A small class-conditioned image flow-matching model, trained from scratch: moe soft, 8500 steps.
Rows from block 3 of a small class-conditioned image flow-matching model, named by matrix and row number. Rows with one number within an expert belong to one neuron, the router's apart. Each number is 500 + 40 x the weight over its row's rms, rounded and kept within 0 to 999. All counts start at 0. Numbers have three digits each.
Before each expert's rows are labels from the 100 images, of 14976 (inputs lightly noised), where the router gives the expert most weight on average: "top examples" is what is common among them. Only what is clearly more common there than usual is listed. The data: simulated grey scan slices of phantoms with and without marks.
# router: slot weights (model.blocks.3.mlp.router.weight, 8x256, trained with AdamW), inputs 0-255
# gate: expert gate (model.blocks.3.mlp.gate, 4x128x256), inputs 0-255
# up: expert up (model.blocks.3.mlp.up, 4x128x256), inputs 0-255
# down: expert down (model.blocks.3.mlp.down, 4x256x128, transposed), outputs 0-255

# expert 0
top examples: chest
router.0:471557515489455516548440480393494552526465464511540479455439564535541401496477530505461517524539519520551491555529527468507466454500485440469521459505451453489454578483546516510520583535541488460518457490458493519506551538527478553559513540511517467509512434488554512412450509524443542516457504495441484459486497564511527516491513486503475466460550439473401470528431453537490514501519486535529437537559558535528453541535515566461518495473536493584518503528432509509470518551493487486526482539463544507484512428489520489468515505557461561502453460505551523546454521527493516591535514532544577479550524411525514509425483495520515545548476524567518521559450710479476516506456516506551450516526485506538503475481506456525459495525530420522498495445514523527513480490466562
router.1:518478458491463514463478496501491477471448497463518540468438445531473510436521534580587474523547482548469524413439487557508525535510468434462504423494530504528498497463464482443542461546577483481500452472585543532537492465539526514460521531514453536466492522494525488570425501572400489486517463530533569537464543526463447471435568476571507459480507492494492539510473404506537451490486476467560459465507518564501466490503468516486465510514493445524458503518492470510586524606592475484558527485537442535515517489449423489444538511448538544516501474464444508541436533456545567484475586468525461417455492524508484495551483518468530533509447541466533505510606475462528468487484479537561545467470542500519492484413467481485580427483529506500519423497496595521473519488487527
gate.0:503527423493478510462491499458487579551518486458493568433551542408431539519555546445455458506517415580461503522519531517533537522490451515597506482451439519447526496445559470497476501547493579510521500492464515493458544526563526516465576564450524557546517554480539510481476476526555462456469464475484520535564407476528455527530527580477465534520506450442415576518471568463599481521413445580502538470431477471521436472509505520557508465505553505503538578493474531526453474499526521504578505497515490519512508478471456460543478441459568496486448520513458502496522539551541469533464534515530493453442473548396534488482515460494475512434503431490458527538482485513502533465507529515521451457451492488540500443490449467521556507468463561486513529459524480524511566523445515
up.0:526482530505426487531479529451511420513492551464397507579484457490500517504553550457480488498553515411469421541472532492614430508528535556501494463452493442512482467508507470559505493529477462480541502501489533528524496500566480476557511489502488497564533510428563496483498497539500453422567544490534529574509534509568477488546512451497484472474459477469546421467500498462444469532503380539483614541464490474463474421501375504533504558432488509485484458542590455453519547528524493508497496470501466495501556510488519565447489434402434472511477457508444525440492501566496461562486484521520516470514493524517446529426474547525438524471542493538461420475528534514531495468494509508458490506544435532494471463529439498465535495470507524485569489494506482520498605488517484
down.0:556538536493484574503503503498402509512442566512473487546443472491529518525431491532450509519532508506498515425525488505415451453491452420545484578503508445484559534424504540538471482474555475536544508449447486558541548486449539534527444536535520478496507508498546474469487608460555463553522486439479425526428527529461512526525495496474567555535511528499571518422566538443454497522492542527568488442494548462460507553532571544539487471522413516505551561512550487498533458486430490510498521420521429521501386473528516478465500528468425475487477442495470486416473431557476504569529530505490491500493556544470538496485452500536525475467456533476450456463467564442453451488500480494544530541473494449489447520484564528474498529482460500520504498550409486497470442552481495

# expert 1
top examples: head
router.2:485479528543525515532490568485462581544463535517539528462556463419506486532463562398473492616464458514476463491478490577534530560503485469443465501395501506451464449482460439518540460512483473546509536477534443576502470488575509506504494490480447542502535475539452472504495548510552521524456551483488495466531495470542507474480551496523548501507515483448488515482504393580501554482601477466500492551447558557428494501471588455477524516496524488548471451497531487514537530506538531496456492507460521527439530489495447494472528402538539491485493496503412445482455502479494493480438559506479456509495504598489469510429504521479510520509531548498429462462439471574477534564600526363488500497486478459584539482547565495472510468485497521488496502547531497492493531536513427
router.3:517463453511583563471423533525540526503474471528484458562539515543534430458546463488526484559410470433479520549570453510482446503487460510450485523438519534459468490497502511544507414472531499463500559471520475505510455546464499481585502473544504492504460485468493495512494525520477617473531443530489534517523547520544506495471499599588415533488507604504551502486505488488436409428410550488472514494486499454515429485517450498451445516535519538446481499517512470510565551470551543497480476427506492534511569505527529522499540542526506480511582478468480518488519546505553508486438546481465462469545570436471476486452444581530500574434509571441442541504459541518562435482515514491463470512517456583543541561474501485533542445482510472488468499549497467501572536520526531
gate.0:517447449447479524459519523566557550481412488530473544506462455471560542514592501452535427556525489470457558535531513441507496454478487504580405500475494494486525461434454430530556436497504526495504479545510495525476445499528525527531469479499416506461506471499500473511484530540447473524496450477507524467525480467431458431596546508508473476521487498436535522511511494506437477484485540513478459464465434478461503500600508490496520466485475505528514514466544480415495409480533553524581515470536469445530506581485512481554488484449458407473467514539432571535508522464558490495528493444520493466418509414451525441516471497460539469456524391464474484547465517486481514487534469506437538498544493560441553469493538446438553566597534459515548496513467447440518514496516500
up.0:520496494506539533535506598515510437532531446501467469551461562419536517473500489468438484477500538472502412471467503517540537487497495440500456470607483467487455548485493506513486500480449481481439505513437453535435546400492556468529496505472521527516434492451507551530490516481492544461470500540485474480468464523544492571480494455498514463590498490517578498538561509509509453495457563413413551543525568462456489531473536528489487510416524465433457543464471480464420473569566454487506476547415488437563503467463556562537464552494507506490476482477491453491514521479460483470529550461483524490525563492472497561421572457577556477444547555488473536482522466471475447484496484532560501513464529496558490461389440499488489435507512479458496534506469496476492604468566456
down.0:450587451481453563504451423485515536542543461566522490507523479490446538488497451412511512449499537520530464557460487467506587517530522558506489492510477583472572558481512461468553540457495489496477552477489460496438453522516499474422444513523510530507449495563511504428516479382534502545472512465492468567441535540422529473503513425517531508519447528508458525515479536483510407498535486528506472543452450506511463538450481516457444508523538543551569483477486508443413504521490511439572512486528509482491551483472540450517462522459506547520533533489416558494538481505564507518474479503633480491493521555481535498436460541538532488464524441484416455552480486556435583561512507480458500506511534509428479533538568449449491558520502538510529516420479498477466545485539558

# expert 3
top examples: head
router.6:510442525556465527458588556559428517428445505551565544517542511507448430469472513477535529540435511474427476487499557510480487485501431469504442515476527485493484463502446583483540478530540544507504505505525591511516433523473477468498488515547516485485526439475427488489510547568509520530470581555422513515477505459490480539521536570511522507554495543599442579513570536532507585477518456428526589427530579446463589490503506502487473454535536558451487508517458504465490503484536541495562451531574548469470465429458499481463488478490512476475557462486502553504585480500523457522534441492509536531485495498497545497495543449446549546532484573547452498491535462529500509512516444540520585540528566528503554509513473475555467511421538546515465494467474526497566460503485438
router.7:439565502405486481578520445541508479521506516528463504535573470538468542539455569490524467512453594520463475532548467484372481493482545476524428530510472482466531546489530536623595560522526467489435536497521536535543497490610453502483583455456533578489514495463445540490480507454477511538480502502481464455545536552511544524434510550503505528491497528454504447499527435512500456475446476455451447516513488455531486433431425533541513531502469536528429535492491540479544497539440488501476536476548528444493501449532515521561503455491490479560532447521538457568493545477514463464490535518487379483570489539486492513532538419475490474479503537436482420533529523457509512514470477533488530437428525458455514475500520481443464458513428486560484515510524461520466505489525461
gate.0:483495478532527495523474448491492495503504472502506527524451539507541487548529503485507439545524454464491505414427497546569519476516489500480524466513495452541444444491558501494444526447486547453548551521494544454516510596493494500559515577488527458566511525564553525454529403509588408531585503517508473461602459490543524488481462526455515563512503499528510495475443534524496450463464460453509508488570452591424561501516478457478472472559523509561521532515543513477526447481427489451555498489456432492490597456503549449514434444531527489548496480547499509478433505578496514447455402498530511505529446472503471485488433505512509510535475533427539485525470539479503580589519471452520437424502547491572462518445441497515529502466452508534530460469432480450555530519491520
up.0:491458486492492607467507477414529599502462548524486463536463522533502452548423494463532516564508472437524457459426483462491490458494471476448540523544487426507503507513458442478550491526497516555543523520499422457546547477459447536524492484478580469496471498488535484584478517477391492566502502511431449528426525467528451476479519554544555436472477436518476529464477462507432453496540439449467461535476504541467526486573512568496471529534495525450451506525546573512561519479453487441481506538501486450559433477577584546489568500504530451558571488530395523452525555501524544497527472475523499486506525535535500490537588581545469521538517450447580520474516526459466483489527512482479518527503497424453507478519549526513512492518546441569547477538452502496485503528458526
down.0:493485420495544433558492421566529552487489465515500479449450578539496498529508483478522443522434492507511424526460444550502477432461478463563514417516497524494472472503516491563530553493473453500474570572459489493476582499456507495524577471488556449459462505540473493427455510501570477463443456476512519533506507433471540460482554514491527506515491470434472482486449583522514491535547529461450563542517512569559515557551491491533424544512516466490484506600490514509557462516512444509460522459478512547480569517464527475506501528488537514506533496496493453517458535466540446514579538432468477416547503497477522469481461511503524445457496494481502449537524515504451520462495517634492523612539491517514509499628516533450497476555544468550463506441558496480505477399524462

# expert 2
top examples: head; low contrast
router.4:454471479530421492457521489488494484560492547489546497506482541472513474530462518493461544493508505509464505525516516544476551427455487491500523480435473510533527501431443531520533524539470572500502451501490469567530562474473544502494478493528462454419429479501426519457541458507460453465508494509570474454441501520505498522492512417472503517477470467531552478498496530442460510506506504503623500523551423475519532411460524453475501530446485477498497445429475536466447410485489510515503524533475552541518553450551518502476551540471505533495537514535514506467594490490476518469472492529427553501525534615518479517520505549560567517499553592513469547509511516412444524413514532530478577416395500406490524523433508490537437484558535430477447555504537535402496469517484549
router.5:451512475510480532463551514452551501505416492548441511537503504477545502515542534527508432498489489472519508481550498448483466536476482513480386515557476532479492555466437585502539565529501492589562476609491489556509484516529505509439448477538474441435449471480458489536538495462527423495480562448530524489495548513540510493560535543505533509497539462415543519548508498433589477527550434482451537610509497462539494530491462508471485520504507541471441479476568532462524479490542518422528574572515568468518526536497493524500516497469470530529530509494471496520530500502536540531544457559514473485543469501488561494497482475554487520524606572480525486450494613434517565510510491487451489500438518482467447489526597464462508462506550464527464507486482435568538448595462428
gate.0:493553498455503511572451491570574551487492469451518500463553528585474566520484472579511450490491503433548473525468478570467512480488529503542403420507504481450445534494464550484545516513456495406530497456512564542478577446466481429563504412559515498488481495510527479490419521568511493470480517535451459514512533466478445597480467542465495536530506532487514560564519513590524511511463537511487511514515552521537539461514544521526479532495540572479450558486556466494518575446443483585543482528462488502558500465522444519483490545496466549473476554565508512476489544427495435488515434500466493478510522555547492542551481481479512505508538508532525497429496468450473532525534600514600518545580521581522450503582457496524467483482543435553503488568506514486492520469506497
up.0:415544454516553527510463494553479529517427542487498463503524545472538561572503494471427443479493419492524462492539501472520496523503499468564517470496480527423450527484477474546489500529523524476482444480483491503527475461538443517481508475411541482430559531479545412404428499436554569553461533535469471473534514446517412554533456512521482505487493498485398534464504501516511437491526557504488495605462539521531489485534460494522494474575509500524471418574519423548563471585518479500479513573423538550526505546519505505479462508572542456498517497545481431526490479502556516573498465504499503477489573518476462546517535509555602544490443525471521447511528471482492504450535527510539456468495516463426483529495497557511457539478402508495527576485508487569439445529452512
down.0:488513492421547549455528477547475427587494537419534596449539446489503552544489459471541510541498513552488515509484583476550494459495441519481482579418516561459520540516458439473508512491538479414528446509530536553469481484447526444599509563410541570465477482499525467466530453519445460424481568364495465494496486484435557588497517538466519503504518558534458544570537511540492560498510486461479523506567484481524471494527437507426496462474453539550499502503517478562531499556501521492453493483499495541482467471479439462440448459533497475523508451538440550486536474512521499519541460488488577490533519490485500438540489538527509468470508550529448527558582534505477532446527484473518494414508512553471455539458470458515504428492438529491498427497469475522482467513528482